config = dict(
    encoder_moe_every=2,
    encoder_widths=[64, 128, 256],
    decoder_positions='rope',
    max_precond_dim=1536,
    l1_shrink=0.01,
    warmup_steps=300,
)
Rows from expert 1 of block 11 of the image encoder, named by matrix and row number. Rows with one number belong to one neuron. Each number is 128 + 32 x the weight over its row's rms, rounded and kept within 0 to 255. All counts start at 0. Numbers have three digits each. After the name is the row's rms in percent of the matrix's.
# up: expert up (encoder.blocks.11.mlp.up, 8x128x256), inputs 192-255
# down: expert down (encoder.blocks.11.mlp.down, 8x256x128, transposed), outputs 192-255
up.0 182:128128094128128070128242128070126082201128066128128128076188132128128128128126133128128128128126128129128142128128128182128139128128128128128128128128107128127128128128128128128210128129128128
up.1 121:128128128128066134128045128113123137127128116132128124128019128110128128128128159128128128115124128125120128128125137186133179128128128128135128128128128128128128117128128101067128128128128201
up.2 124:129198128128128126128128045128128128071128120060128128128128156128128128128128128128128128138130083128088128128128113093211083128128128128203128128129155128128128093128128128128128181129128166
up.4 106:128128129128128128128255128111114060166128133123128133128198128134128128128128126128128128128128126128043128153128128119184231149128128128132128128128106128128215094128128128128128128128128116
up.7 130:128130128129151128128128112128128084128128121128128124128036123127128128128117179128128128132128128128128194128126128227135157145128128128160128128128158128128128128128128128128128128124122128
up.10 037:128128128128128128128129047128130121128128128143128128128255128128128128128128128128128128128128128128000128128128128125128128128128128128128128128128128128128128128128128128128128128128128151
up.11 025:128128128128128128128000255128125128128128128128128128128129128128128128128128128128128128128128128128127128128128128143124128128128128128127128128128128128128128128128128128128128128128128128
up.13 023:128128128128129128128128128128128128128128128128128128128255128128128128128128128128128128128233255128000128128165128130128128128128128128128128128128128128128128128128128128128128128128128128
up.15 110:049128128113128017128143128129128128128128220127128146128040055130128128128128128128128128128050128128255128128128145139128141129128128128128128128128156128128125137128128128128128128128128127
up.17 050:128128128128135132128128101128128255128128121127128128128132128128128128128128128128128128120255255128161128128128128128128128128128128128045128102128128128128128128128128128086128128128128118
up.19 024:128128128128128128128133128128128128128128128128128128128128128128128128128128128128128128128129128128128128128128128128129128128128128128127128128128127128128128128128128128128128128128128128
up.20 015:128128128128128128128128128128128129129128128128128128128128128128128128128128128128128128128128128128126128128149128128255128128128128128128128128128128128128128128128128128128128128128128128
up.22 146:128128124128151128086117105128128128128128128128128128117109128128128128128128255128089128128070117147133184128126131200057146122109128128128128128128255128128127156128128128130128184097128184
up.24 142:128205128128126128128048128128128087128128255089128172128120130138128128128128128128128128128128126128228128128128128128128128088128128128135128128128128128128129129128127128129128128128128083
up.25 017:130128128128128128128125128128128128128128128128128128128128128128128128128128128128128128128137128128128128128128128128193128128128128128128128128128130128128128128128128128141128128128128255
up.26 124:129128128128060247128038117127128000060128132128128128128118129088128128128128130128128128128086128128128128145128128128128128128128128128139128128128128128128128141128128128128198128128180128
up.27 029:128128128128128230128128126128128230128128128128128128128128138128128128128128129128128128128128128128128128128128128128128128128128128128128128128128128128128128131128128128128128128128128124
up.28 058:128079128128127128128044128128127029128128060128128128128124126128128128128128210128128128128128114128128128128128128128128128128128128128071128128128104128128128126128128128128128128128128155
up.29 156:133215128128136128141006142128120014128128056057128128128128132128128128128128151128128128129226150115128132152128128126117116126127128128153128128128091128128152096128100128125129122128128000
up.30 105:142027128128128128128131128128149124143128128130128128128122102124128128128128139128127128128128111128089130128128102016128128131128128128129128128128066128128128122128128128128128128128140130
up.31 171:186140128128128128179128126128191134142101138122128128128128120027128128128128152137128128128128114125129101207140128106255142144128128128177128128132128128128138097128128128108128128127059158
up.32 020:128128128128127128128130128128128128128128128128128255128128128128128128128128255128128128128128128128128128128128128128128128128128128128128128128128128128128128128128128128128128128128128000
up.34 015:128128128128128128128128128128128128128128128128128128128128128128128128128128128128128128128128128128128128128128128128128128128128128128128128128128128128128128128128128128128128128128128128
up.36 100:128128128128131128128162128128128128219128128128128128128128128141128128128129128128128128128130137128206138128128141128117128139128128128128128128128108128128128128128128128121128128128199096
up.37 048:128128128128128128128111128128128128128128242128128128128039085145128128128128128128128128128128128128238128128128128047128128128128128128128128128128188128128123128128128128128128128128128128
up.39 064:025128090128128128128074127128128128128128120128128128128129129128128128128128128128128128128128128128164128128128128128081000128128128128149128128128128128128128128128128128128128128128128124
up.41 014:128128128128129128128224128128128128128128120128128128128255128128128128128128128128128128128128128128128128128128128067126128128128128128006128128128128128128128128128128128128128128128128128
up.42 044:133128128128081128128255128255128128128128128128128128128129128199128128128128000128128128128128128128128128128128128130129128128128128128128128128128130128128128128128128128128128128128243128
up.43 250:164088108127128158128042128116161099114128128144128117127000175128135127128129106131128128089129128126103128128157125186219129128127128128128128128128124128144128159126128128128128128140128141
up.44 138:133191128125134128128188158115070123102124144077128128128128128114128128128128128157128128130132162123135134202129138128130128115127128128139128128128128128128128113128128128127128126128129128
up.45 162:075128128056137214128127128130053079128128128128128145128087000119128128128128124128128128103128154129128128128128128128128166128128128128088128128128242128128132255128128128169128128128128128
up.46 123:089171128128118128128122169128115054128128128126128151128015128128128128128128132186128128136128122126235129128128128128124167123128128128170128128128128128128136003128128128128128128186156031
up.47 063:128128128128128128128128202128128128128128128128128128128001152128128128128128128128128128128000115128128128128128128184128128128128128128102128128128128128128128129128128128128128128128142128
up.48 154:139129099128096180131204156126114128128128063128128128128128123132126128128128164128146128074095128147128061128129128143234128128127128128056128128128115128128128145128128128216128128128140124
up.50 109:107157128128128128128127120094128128076128128159128109128129128128128128128128162157128128128128128128137128104127128144255128126128128128128128128128128128128128128128128128128128167128128128
up.51 192:102128128128122133121022128093133191128150121128186128128187234136128128128153189128114128153128086130107104128149126128255053128174128128126128128128130128128127166128128128128128128128128120
up.52 071:000128128128128128128255128128128127128128127128128128128128128130128128128128128128128128128000086128128128128128128125128128128128128128125128128128218128128128128128128128115128128128036061
up.53 261:112131128128135130127129086131163122143128077088128129128128128129128129128128107128128128140067127125112128128129131082099148121128128128128128128128122128129115068129128128139116134128129128
up.54 079:128129128128128128128143128128107127128128104128128140128128128128128121128128131128128128128255128128128128128128128127128128127128128128128128128128137128128109128128128128129142128128128128
up.55 028:128128128128128128175255128128128195128128128128128128128128000128128128128128128128128128128128128128040128128128128128127128128128128128148128128128128128128128128128128128128128128128128128
up.56 182:130128128076212128133180133128123136194128139130131099128101128128128129128126124128128128128128132188122130130121128128129128137128128128128128128128045128128128013128128128128102128127128128
up.57 013:128128128128128128128146135128128128136128137128128128128148127134128128128128123128128128128134128128125128128128128130128128128128128128128128128128128128128128128128128128128128128128128129
up.58 225:000119121128255172129156255120058112126128000128128129127171128071128128128128128128118128128129128164128077129136127143085128115128128128124128130129128128128128195151128128123129129128134139
up.60 140:127128126089101128128128138178128018113128128131128068148087133130128128128128126115124128128097128130132121128128107112139209128128128128128128128128128128128128128128128128128128128129124124
up.61 019:128128128128125128128255128128128132128128128170128128128124128128128128128128128128128128128133128128128128128128128127122128134128128128131128128128132128128188128128128128128128128128128128
up.64 085:128202127128156128128130128128000122128128122128128128128128075145128128128128128128128128128000168128136094128128128136131128126128128128129128128128130128128128068128128128092128128128128067
up.65 107:128126128128102128128040128111128254006128119128128128128128128184128128128128255128128128096128128128101128128128117070131128128128128128129128128128128128128128197128128128128128128102128128
up.67 180:133126092128106157128068141153079129128128113128128238128142138128128128128128125128128129120085128127100000156128116149135127079128128128084128108127077128128123200128128165128128128128128164
up.68 104:092128077128125130128080128148128125101128128129128128128018103128128128128128180128128128128126109146166127128128128128171183128128128128154128128128128128128128124128128128128078128128128128
up.69 019:226128128127128132128128108128124128128128128128128128128127128128128128128128123128128128148210137128128128128128128128128128128128128128131128128128128128128128128128128128128128128128128255
up.71 014:128128128127132128128255128129128128128128135128128128128128127128128128128128128128128128130128129128110128128128128127128128128128128128128128128128128128128128128128128128128128128128128128
up.72 012:143128128128128255128128128128128128128128137128128128128128128128128128128128128128128128128128128128128128128128128128128128128128128128128128128128128128128128128128128128128128128128128128
up.73 035:147128128128128128128128127128128128128128128200128128128128128128128128128128224128128128128128128128119129128128128052128128128169128128255128128128128128128133129128128128128128128128128128
up.74 029:128128128128133128128128128127128124129128128128128128128255128128128128128128128128128128127128128128128128128128128128128128128128128128132128128128165128128000130128128128128128128128128042
up.75 007:128128128128128128128128128128128128128128128128128128128128128128128128128128128128128128128128128128128128128128128128120128128128128128128128128128129128128128128128128128128128128128128128
up.78 078:164128128128128128128121128128128111128128128128128128128164128102128128128128128128128128128128132128128128128128128188128128128128128128128128128128053128128128128128128128128128128128128128
up.79 066:128128128128128128128128090128128128128128128128128128128128128128128129128128145128128128128128103128128128128128128255129128128110128128132128129128128128128128030128128128128128128128128161
up.80 158:108172129152128067128173062128131110128128128126128127128168128192128128128128128128128128121068119159143128128129213128068127148128128128220128128128185128129129136128128125128100128128128158
up.81 075:126128128128030128128093128128129000128128104128128019128046140128128128128128128128128128130116128128048196128128128255134128130128128128130128128128130128128128127128128128128128128128128221
up.82 194:048126130122119044128122235139166124111128128153128128127128129128128128128142154128093128138126123128125150082128128167205087130128128128151128128128146128128127107141128128129128128128186134
up.84 121:199073127115078131126076145128128128128128128128128128128071198123128110128128152128128128129082151193116134128126128154128136128115128128188128143128122128128114131128128129128128128129129189
up.85 006:128128128128128126128099128128125128128128128128128128128094128128128128128128128128128128128128128128128128128128128127128128128128128128138128128128128128128128128128128128128128128128128128
up.87 065:178128128128077128128000128128127128117128118128128083128094130128128128128128255128128128128128128128128131141189127134125129128128128128142128128128075128128128128128128128128128128128128255
up.88 115:128116127128128129128128042128140128128128173128128128128128115130128128128128073128128128000145128128116034128131128134121129128128128128111128128128116128128134118128128128151128128156128255
up.89 084:128128087128128128128163128128128128128128128128128013128129255128128128128128128128128128118127128128128128128128128128128044126128128128120128128128128128128128077128128128128128128128128187
up.90 062:128128128128128128119171128255146128128128128128128128128128128128128128128128005128128128128131128177136128110128128133124128128128128128128128128128210128128128128128128128128128128128128124
up.91 033:128128128128128128128128128128128128128128128128128128128128128128128128128128128128128128128131255128127128128128128128128128000128128128130128128128128128128128128128128128128128128128128128
up.92 169:223128191128128126128061130127097124133128137128128174128134128122128128128128126128128128142217128136128104129128128090157070132128128128089128128128171128128113128128128128083114128127128069
up.93 047:128128128128128129128255108196128128128128128128128128128128128110128128128128128128128128128128128128062128128128128250129128128128128128128128128128009128128128128128128128128128128128128128
up.94 008:128128128128128255128128128128128128128128128128128128128125128128128128128128205128128128128128128128121127128128128128126128128128128128123128128128128128128128128128128128128128128128128128
up.95 012:128128128128128128128128128128128128128128128128128128128140128128128128128128129128128128128128134128134128128128128128128128128128128128128128128128128128128128126128128128128128128128128128
up.96 158:128119128174128091128168102136127171128128128128128133128138129171128128128128128128128128128124117128109128129145128132094207216128128128128128193128184128128128102128128128135128128128128128
up.97 218:130117127105005142107067128128119128128128097136128128128128122115128114128128000128128128130165172142020119127127077194175149130128128128128128128128128128128128088128128128128128119168128132
up.100 071:128227128128128128141125128129127128128128128128128128128134128128128128128128128128128128138140094128128128128128128128127128143128128128255128128128095128128130128128128128128128128128128108
up.101 123:125105128128122128128048140128104189128128128128128100128127128128128128128133053128128128129128129128139127128128128128128126128128128128128128128128127128128128127128128128128128128128092128
up.102 197:105128116158113133128090141123188155128128128131128131128116128152128129128128100128128128128125128129201138106128128100083117078128128128104128128128128128128099154128128128148128128130135128
up.105 096:133128128128128128128127134128128128128128141121128128128091128128128128128128128128128128128107128101082130149128128124203128078130128128128128128128128128128128076097128128127128128128128090
up.106 040:128128128128124128128129129128128126128128128128128128128134128128128128128128127128128128128128129128128128128128128128183128128128128128128128128128000128128133128128128128127128128128128128
up.107 079:128130128085128126128231129128228133128128181128128128128113131128128128128128128128128128128133128127204128128141170128132128119128128128197128128128141128128128128128128128128128128128128115
up.108 106:128128128128124128128186071128115255128138086120128128128180130128128128128128125128128128128137186128152128068128150128128128128128128128086128128128127128128128128128128128157128128128128128
up.109 141:128127130128063128129091112128128128128128129128128151128191127152128128128128037146128128128183128128128128127219128128129128129128128128131128128128208128128129128128128128128109129128128185
up.110 232:131153113155110128112130139013165128036128131175128114127160158165128128128128128128128127125175105128199128128128128152121128091128128128095128129129121128128128255117128128130128138154134128
up.111 055:091128128128128127128128128128128129128128128128128131128127128128128128128128128128128128128141128128128128128136128128255004129128128128128128128128128128128128128128128128128128128128128128
up.112 248:190128128137209128128086139095121128081128128130128127128126183128128130128128128128127128149182217128159129197146126057103163138133128128061128092115133128128136120120128128128098128127111128
up.114 166:144128096128069147128128099108127018128128067128128128117128128128128094128128149128128128128152129128116122113128128123101127002128128128128128128129128128128128168128128128128137128132128128
up.115 012:128128128128128129128128133128128128128128128128128128128128128128128128128143127128128128136090128128128128128128128128047128158128128128128128128128128128128128119128128128128128128128128128
up.116 177:138128117128125059128124166202080128186128138132128128128171128127128128128127062128132128122111122128158129128125128131128139114128128128164128128128128128128058047128128128128128128128129130
up.117 100:128132128128215128128128128127106116129128128128128128128128132119128128128150126128128128128225156100128128129128128104165129127128128128128128129128128128128021132128128128128128132128128128
up.118 067:190128086129148129128000128128128125127128128130128128128114181128128128128128207128128128128128128128159128128127129128122128128128128128132128056128128128128128128128128128128131128128128146
up.120 042:128152128128128128128128128128000128175128128128128128128128128128128128128128128128128128132122128128128128128128128128255128128128128128129128128128128128128128042128128128128128128128128000
up.121 210:047105128128166128128146128125128128127128111130128132128137190127128128128128164127128128128204130128124128106144128128245087196134128128130128128128148128128098200128128128128128128128128000
up.123 013:128128128128128128128128128128128128128128128128128128128255128128128128128128128128128128128128128128128128128128128128128128128128128128121128128128128128128128128128128128128128128128128128
up.125 053:128128128128128128128128129128128128128128128128128128128133128128128128128167153128128128128128128128089128128128128010128128128128128128128128083128104128128128128128128128128128128128128067
up.126 007:128128128128128128128131131128128127128128128128128128128130128128128128128128128128128128128128128128128128128128128121129128128128128128128128128128120128128128018128128128128128128128128128
up.127 056:050128128128128128128255128128130128128128125128128128128128128128128106128128128128128128128128128128216128128128128168105128126128128128128128128128128128128112129128128128194128128128128128
down.0 145:126120128128128129128128121128074154128128135128128125128075115128128128128128008128128128128128128128134000128128128125166128129128129128128128128128107128128128158084128128130128128121128128
down.1 133:127128129208125254133181124121167156118109132128127221128107128128128128128128128129128128128128129128128128128128128128080171128128128128229128129128128128128134228162126128131128128127133128
down.2 150:193109131146118084128098128095128118128167055110126143128000067128128100128128104128128128115133129128132169128128128054130128128128128128135128128116199128128128163140128128145128128128130128
down.4 088:128128128128128135180000033128128129128128128129128224128109128128128122128128005128128128126158128128060139128128127128006128128132128128127128128128128128128130128138128128128128129126125128
down.7 161:128158128215128167128141128123128128128128128128128199128130128131126128128128137128128147135108128128128140128128128128128128129145128128133128128128036128128128166128128128124127128128128128
down.10 042:128128128154129255128129128128128128129128128128128156130130128128128128128128128128128128128128128128128128128128128128128127128128128128128128128126153128128128000128128128128128128026128128
down.11 029:128128128098128128128214000128128129128128128128128128128132128128128128128128128128128128129128128128128194128128128128133128128128128128081128128128128128128128128128128128128128128128128128
down.13 029:128128128128128128128128128128130128108128127128128129128128128128128128128128128128127128128128128128128128128128128128128128128128128128128128128128128128128128128128128128128128128129128128
down.15 116:131108128128128226128137128128128128128128128128128104128128128128128128128128128128128128056126128125188149128128128081147128128128128128128126128128127128128128128128128126128128128119132128
down.17 051:128128128130128134128128126128128132084128128128128134128128128128128128128128128128128128130136128128041128128128128128128011128128128128169128128128255128128128000128128128128128128154128128
down.19 041:128128128128128128128128128128127127242128128128128255128128128128128060128128123128128128128128128128128128128128128128128128128128128128000128128128125128128128128128128128078128128128128128
down.20 026:128128128128128128128128128128125128128128128128128214128128128128128128128128128128128128128128128128128128128128128128128128128128128128128128128128126128128128128128128128128128128128128128
down.22 121:137128128255168014162128128144128142128128139128134128127128128128130140128128163128132133189120148128198180128128128135128128128128128128128128128128127128128128128128128128128128129128128127
down.24 149:128096205089131101120128128128131057128128237058128110128128131128140128128128117126129128182128130128049124128128126128124057128128128128128169128128064129128124105132128128131128128154129128
down.25 031:128128128085128128128128128128128128128128128128128255128128128128128128128128128128128128128128128128128128128128128071128128128128128128128128128128131128128128126128128128128128128128128128
down.26 180:128000128139128205128128128124171162128128128129116150128131128131128131128128225128000128136127146128135200129128128127120128128126128128186128128128128128128128170128128127128127139134128128
down.27 031:128128128128128121128127128075128128128128128128128129128128128128128128128128128128128062128131128128128128128128128128128127128128128128244128128128128128128126115128128128128128128128128128
down.28 088:118090128142128212188128126128129130128128130128128128128052128128128128128128147128128128128128128128255117128112128128128088128127128128099128128128120128128129128128128128162128128129128128
down.29 182:128128128000128096136154128128120158056124133128128017128105096128111128128128087128128127141128129128136109124128136128126128128131128128099130126128255128128217128127128128199128128126105128
down.30 122:000128128246177141133128123128128128127128126128130209132125221128125128128128125128122129128097128128192128128073128128064125128128128128131128128163130128128138128128128128128128128128130128
down.31 202:071131055131128139128059044128143153121128128128128120132128090128128128128128128128086128128185128128128229128128128127080128158126128128089128135130128128126159128128128128128128126128138128
down.32 040:128128128126128128128128128128128130128128128128127128128128128128128128128128131128128128128128128128127128128128128128169128128128128128128128128128128128128128128128128128255128128128128128
down.34 009:128128128128128112128128128128128128128128128128128128128128128128128128128128127128128128128128128128128128128128128128128128128128128128128128128128128128128128128128128128128128128128128128
down.36 117:128101128255129125128128128130129199064128127128128042128128128128121128128128212128128129131119115128180146128128128143129128128128128128128128145128127128128126124128128128255128128132128128
down.37 048:128128131124128128128126128127128123128128128126128093128128128128128128127128120128128128131098128128128128127128128128128128128130128128128128128128126128110128128128128128128128128128128128
down.39 053:128128128000128127120255128128128128128123128128128055128058128128128128128128142128139128128128128128133128128128161128128127128128128128133128128128000128128129127134128128128128128128128128
down.41 026:128128128185128128128128128128128128128128128128128126128090128128128128128128128128128128128129128128128128128128128128128128128128128128128128128128128128128128093128128128128128128128128128
down.42 045:128128128122128143128128148128128128128128128128128109128128128128101012128128255128128128125167128128127128128223128128128128128236128128126128128128128128128128143128128128082128128195112128
down.43 154:113077128201153228128128189136121141128134057131128229128128164128110117128128059128050089132128128128154188127128128123128128128060128128113128152124121128128128132065128128126110128119131170
down.44 151:128130155053128128128128128127125128020155231128128117128129127128128128128128081128128128148255127128075128129128128180131076128128128128128128126128128128128214100128128128128128129128128128
down.45 182:145128128083132124128136124128157122097159129128066125128128215128128128128128127128129128171128128123255126128128129127178128128134128128144128128109139128128128094125128128181128123133128128
down.46 130:128128128042128000122092128128124129128128129128128128128128125128128001128128128128078128134130128128128072128128128049128086128128128128255128090128128128128128097160128128128128178128128128
down.47 069:128128222229128126000128128128128130047128128128128128128128128128128076128128128128128128100219130128128135128128129106128131128128128128067128127128068128128126255128128128128128128129128128
down.48 161:177129128113029102128128128131163239128242128128043128128130128128128255128128118128127128103108150128125119180128127127129189128128128128128128128128128128164128129128128128135128128128128128
down.50 114:129128128255120129128128127128159094128128128128128083128128128128128128128128015128128058128128127127137128128128128060090128128128128128132128128128128128128143129128128128131128128128128128
down.51 137:127128134143000107000252118128144090097130128159149114139128128128128184128128128128128128116095167128128116127113140129128128128128128128118128142128119128128128143117128128103128128125139128
down.52 095:128128128128128128128128128128128125128128128128128077128084128128128128128128128128128128128128128128128128128128128035128128128128128128000128128128010128128128130128128128128128128128128128
down.53 227:128131132000128126128050128128166053000039128128127124129128128128113106128128128129090129132237127128122147127129131128075109128128128128251130118128195128128128096126128126089128128162128128
down.54 090:128128128000128128128166255127128128128128128128128125128126128128128128128128139128127128128113128128130105128128128128128128128128128128126128128128128128128049130128128128134128128128128128
down.55 031:128128128128128128128130128128128127128128128128128129128128128128128128128128231128128128128125128128128128128128128128127129128128128128128128128128128128128128128128128128128128128128128128
down.56 163:128113120153100139127078137128128227062128127128177141128122128128118117127128170128128128136123125128125076127128128188128128128161128128005128128128033128128128128128127128098170128137129128
down.57 022:128130128129128000128128128128128000128128128128128128128128128128128147128128121128128128128128128128128119128128128128128128128128128128135128128128128128128128128123128128128128128128128128
down.58 229:133128156049165115124000129121077118130126128128149039122128128128127128128128119128129128128004133128128128171128153173255134128128128128128127050128155128128127119102128128124128128126120128
down.60 116:129127128007021097127121128088128089109128134126128128128222115128128129128129130128127128116112128126128125128128132116128098128129128128069128128128082128128115144128128128128128128130128128
down.61 021:128128128125128127128128128128128128128128128128128128128128128128128128128128128128128128000128128128123128128128128128128128128128128128000128128128128128128128128128128128128128128128128128
down.64 097:128128128155121128127124123129128143125124129128128000128128127128128128128128150128129128125128128128113128128128128131128128128128128128088128127128127128128125128127128128189128182128128128
down.65 119:128128128255128128128144128128128058128128128125129052128114128128128155128128128128128128179159137128125128126128128128128122128030128128128096128128145128128128128128128128128128128128128128
down.67 217:127117128084088129154129117095189120007128217128128000127126128128063128128128128128143129124128200128165255128128154128127162128128128128077128128128115128128203114128128128140128128163137128
down.68 097:129128255093182064122128120128123088127128129128128128128186128128129128128128000128130128043072127128128065128128128093134128128128128128128128128128128128128117128128128128128128128128128128
down.69 045:128128126128128101128128128128226130129128128128128136128128128128128128128128128128128128128128128128128231128128128128128128128128128128128128128128128128128128128128085128128128128128255128
down.71 025:128128128128128133128128128128128128128128109128128205128208128128128125128128128128128128128128128128128126128128128128128128128128128128128128128128128128128128128130128128128128128128128128
down.72 009:128128128128128128128128128128128128128128128128128128128128128128128128128128128128128128128128128128128128128128128128128128128128128128128128128128128128128128128128128128128128128128128128
down.73 033:128128128158089128128128128128119128255128128128128127128128128128128129128128128128128128128128128128128128128128128130128128128128128128000128128128128128128128128128128128128128128128128128
down.74 027:128128128128128128128255128128126126128128128128128128128128128128128123128128128128107128127128128128126128128128128128121128128128128128130020128128128128128129128128128128128128000128128128
down.75 008:128128128128128128128128128128128128128128128128128113128128128128128128128128147128128128129128128128127128128128128128128128128128128128128128128128128128128128127128128128128128128128128128
down.78 085:128000124129118128128116128132149128128128128126130128128128128128128128128128130128128128179128130128128126128128128128128128128128128128102128128128148128128203140128128128128128129136128128
down.79 074:163128128128128151126128255128178105128128122128128255128128128128128118128128255128124128128127128128128070128128128128096128128128128128162128128128057128128128125128128128128128128128127128
down.80 124:126128128128132123044234202125218097241128128128126128137154128128130128128128128128130128130111128128128176128133128158128076128128128128128128128128128128128060182128129128128128130126128100
down.81 080:127128080178128077128128128124131128128164110128128128128128128128128128128128128128128128186128128128137164128128128000128128128126128128128128128125056128128128168128128128069128128128128128
down.82 199:128128126158128133014128115114134066192109127128127128128128133128130141128128126128123129115130094128144128155098136128255140135128126129128128128128051128128128171128128128073128127098128128
down.84 119:118133124255122162135162126154128125132128128127131128128128129128128128128128102128122128145124128128120128131128136121010128128128128128115128127128117128128128133202128128116126129128128128
down.85 008:128128128116128128128128128128128131128128128128128128128128128128128128128128128128128128128128128128128128128128128129128128128128128128128128128128128128128128128128128128128128128128128128
down.87 080:128128128242128132128127084128127128105128128126155160128115128128128128128128000128128128129128128128115128128128128128000046128128128128128128128128144128128128126127128128128128128128210128
down.88 123:128128128165128213065128128132122249128128129127128128128099129124128128128128082128128128128128156128063128157128133129128128128128128128093128128128132128128189140128128128013128128127128128
down.89 080:128129131146128189128128118127125127128127197128128128128128128128129128127128000128178128119128128128127073128128128133131128128129128128128128128128128128128128255128128128128128128128130128
down.90 099:128128128134128140128136128081132128128128128127048128128069128128128128128128128128128128131133128128140128128128128128111126128128128128128128128128088128128130128128128128128128128126128128
down.91 020:128126128128128135128128128128127255128128128128128128128128128128128128128128255128128128128128128128128128058128128123128128128128128128128128128128128128128128127128128128128128128128128128
down.92 176:128128141229170145131092128127064124124128142127128000128109135128128133132104130128153127128128168128132128124128123161117109127127128128159124128128128128128127131122128128120128128128128128
down.93 073:128009128128128128166117128128128128128128128128128128128128128128128128128128128128000128128128128128126128128128128128128061128128128128128128128128128128128128137128128128172128128128128128
down.94 013:128128128128128128128128128128145128128128128128128128128128128128128128128128128128128128128142128128127128128128128128128255128128128128131128128128135128128128128128128128128128128128128128
down.95 007:128128128128128128128128128128128128128128128128128128128128128128128128128128128128128128128128128128128128128128128128128128128128128128124128128128128128128128128128078128128128128128128128
down.96 147:128142130102159128124128156128127121128128128128128128129117130128157184128128128128126129128128092128216153082128123169128128128128128128133128125128130128128107133128128127128128128130128128
down.97 152:128128166013223072119069159128132164154128128128127129128128128128128128128128117128128129128057128128093242123129134155136128143131128128125128128129128128128114128128128128105129128135128130
down.100 068:128127128000093041128128128128128128128128126128128128128094128128128128128128113128128128127128126128126127192128119039128128128128128128128128128128120128128128129127128128128128128128128128
down.101 101:134130128110131121128128128126053123138128201128115128128128128128128128128129128128128128126074125127127211128128128128128128128128128128121128128128128128128128207118128128126128128123128128
down.102 226:129128165138128094022128255128128000128103190127128070128120124128145128128128110128157130128128125128128128127137128128120128128128128128128125126115117128128128143128128128023128128105132128
down.105 090:128136128121125092127135128128128067058117128128128126128128128128128016128128000128045128128128128128128075128128128136128128128128128128132128128128128128128136128128128128177128128128128128
down.106 071:128128128128128128128128128128128128138128129128128128128128128128128067128128127128128128128128128128128128128128128133128128128128128128112128128128000128128128128128128128128128128128128128
down.107 103:106130128179128014128128128127128130128128154128119128128110118128128128128128129128128135128130128128128128128128128131128048128128140128128128128128083128128128155148128128126128128129128128
down.108 073:128128128128152128128131127128128153129128052128128128128078128128128130128128127128128128128000128128128109128128128023128011128128128128122128128128128128128128132128128128061128128128255128
down.109 117:129128129002126034140171128124128203109128128128122128128128126128126134128128128128128128128232129128087130128128128124128128128128128128124128128128128128128128135128128128243128134128128128
down.110 203:128122128128128134128104128128120109126124128127128000128135129128127128128098034128140128128127163128142174128128133140239128128110128128128128128128098128128128073111128128108128128116128128
down.111 050:128128128128128125128000127087128128184128128128128243128126128128128128128128128128128128128133128128128128128128244128128128128128128128127128128128128128128127128128128128127128128127128128
down.112 266:078068151021186166128126128086090128096128180096145000125127094128123139130128150138128127128128135128160161121128138200246128127128128128113128130128103128128128128097128129128129119133105136
down.114 152:139236136093083000219151129056054128128128128127119128128130128128128145128128128128128128128062128128128128129128141128194116128122128128109128128128128128128128127056128128127128128126128042
down.115 013:128128128017128129128128128128128127128128128128128128128128128128128128128128129128128128128129128128127128128128128128126128128128128128115128128128128128128128128129128128128128128128128128
down.116 204:093126114137120155124099121127107128129128125106132128118113120128129128134128144128128128128128146128116128126128126114101125128231127128180128128128128127076128203124118128121129128128128128
down.117 146:083130128116130128128000128128133119128128128129128128128128128128128127128128100128128128128128194128039127122128128255128117128128128128098129128128243128128128134209128128128128128128136128
down.118 086:128128128247185128132128066128126128128128128128128128128127128128181202128128128128130129128125128127128128000128128128128128128128128128255128128128156128115130105128128128128128128128128128
down.120 053:128128128128128000128128097128118001037128128138128128128128128128128128128128034128128128128128128128128128128128128128128128128128128128128128128128255128128129129128128128128128128128128128
down.121 163:185197126076145104147186130120123028128128129128128095128141129127152128128128128127128128128128143128134128128128128128199132131149128128146128126128121128127128128059128128128128071128123128
down.123 011:128128128128128128128128128128128128128128128128128128128128128128128128128128128128128128128128128128128128128128128128128128128128128128128128128128128128128128128128128128128128128128128128
down.125 062:128128128128128141128128020128128009128128128128128128128128128128128128128128026128128128128128128128128128128128094129128128128128128128128128128128128128128128000128128128128128128128128128
down.126 012:128128128124128125022125128128128129128128128128128128128128128128128128128128129128128128076128128128128128128128128128128128128128128128128128128128128128128128128128128128128128128128128128
down.127 085:131028128133128128128128255166166128174128128128128112128128128128128128128128226128128128129128128128255128128128128128128168128128128128081128128128128128128128126127128128128128128128128128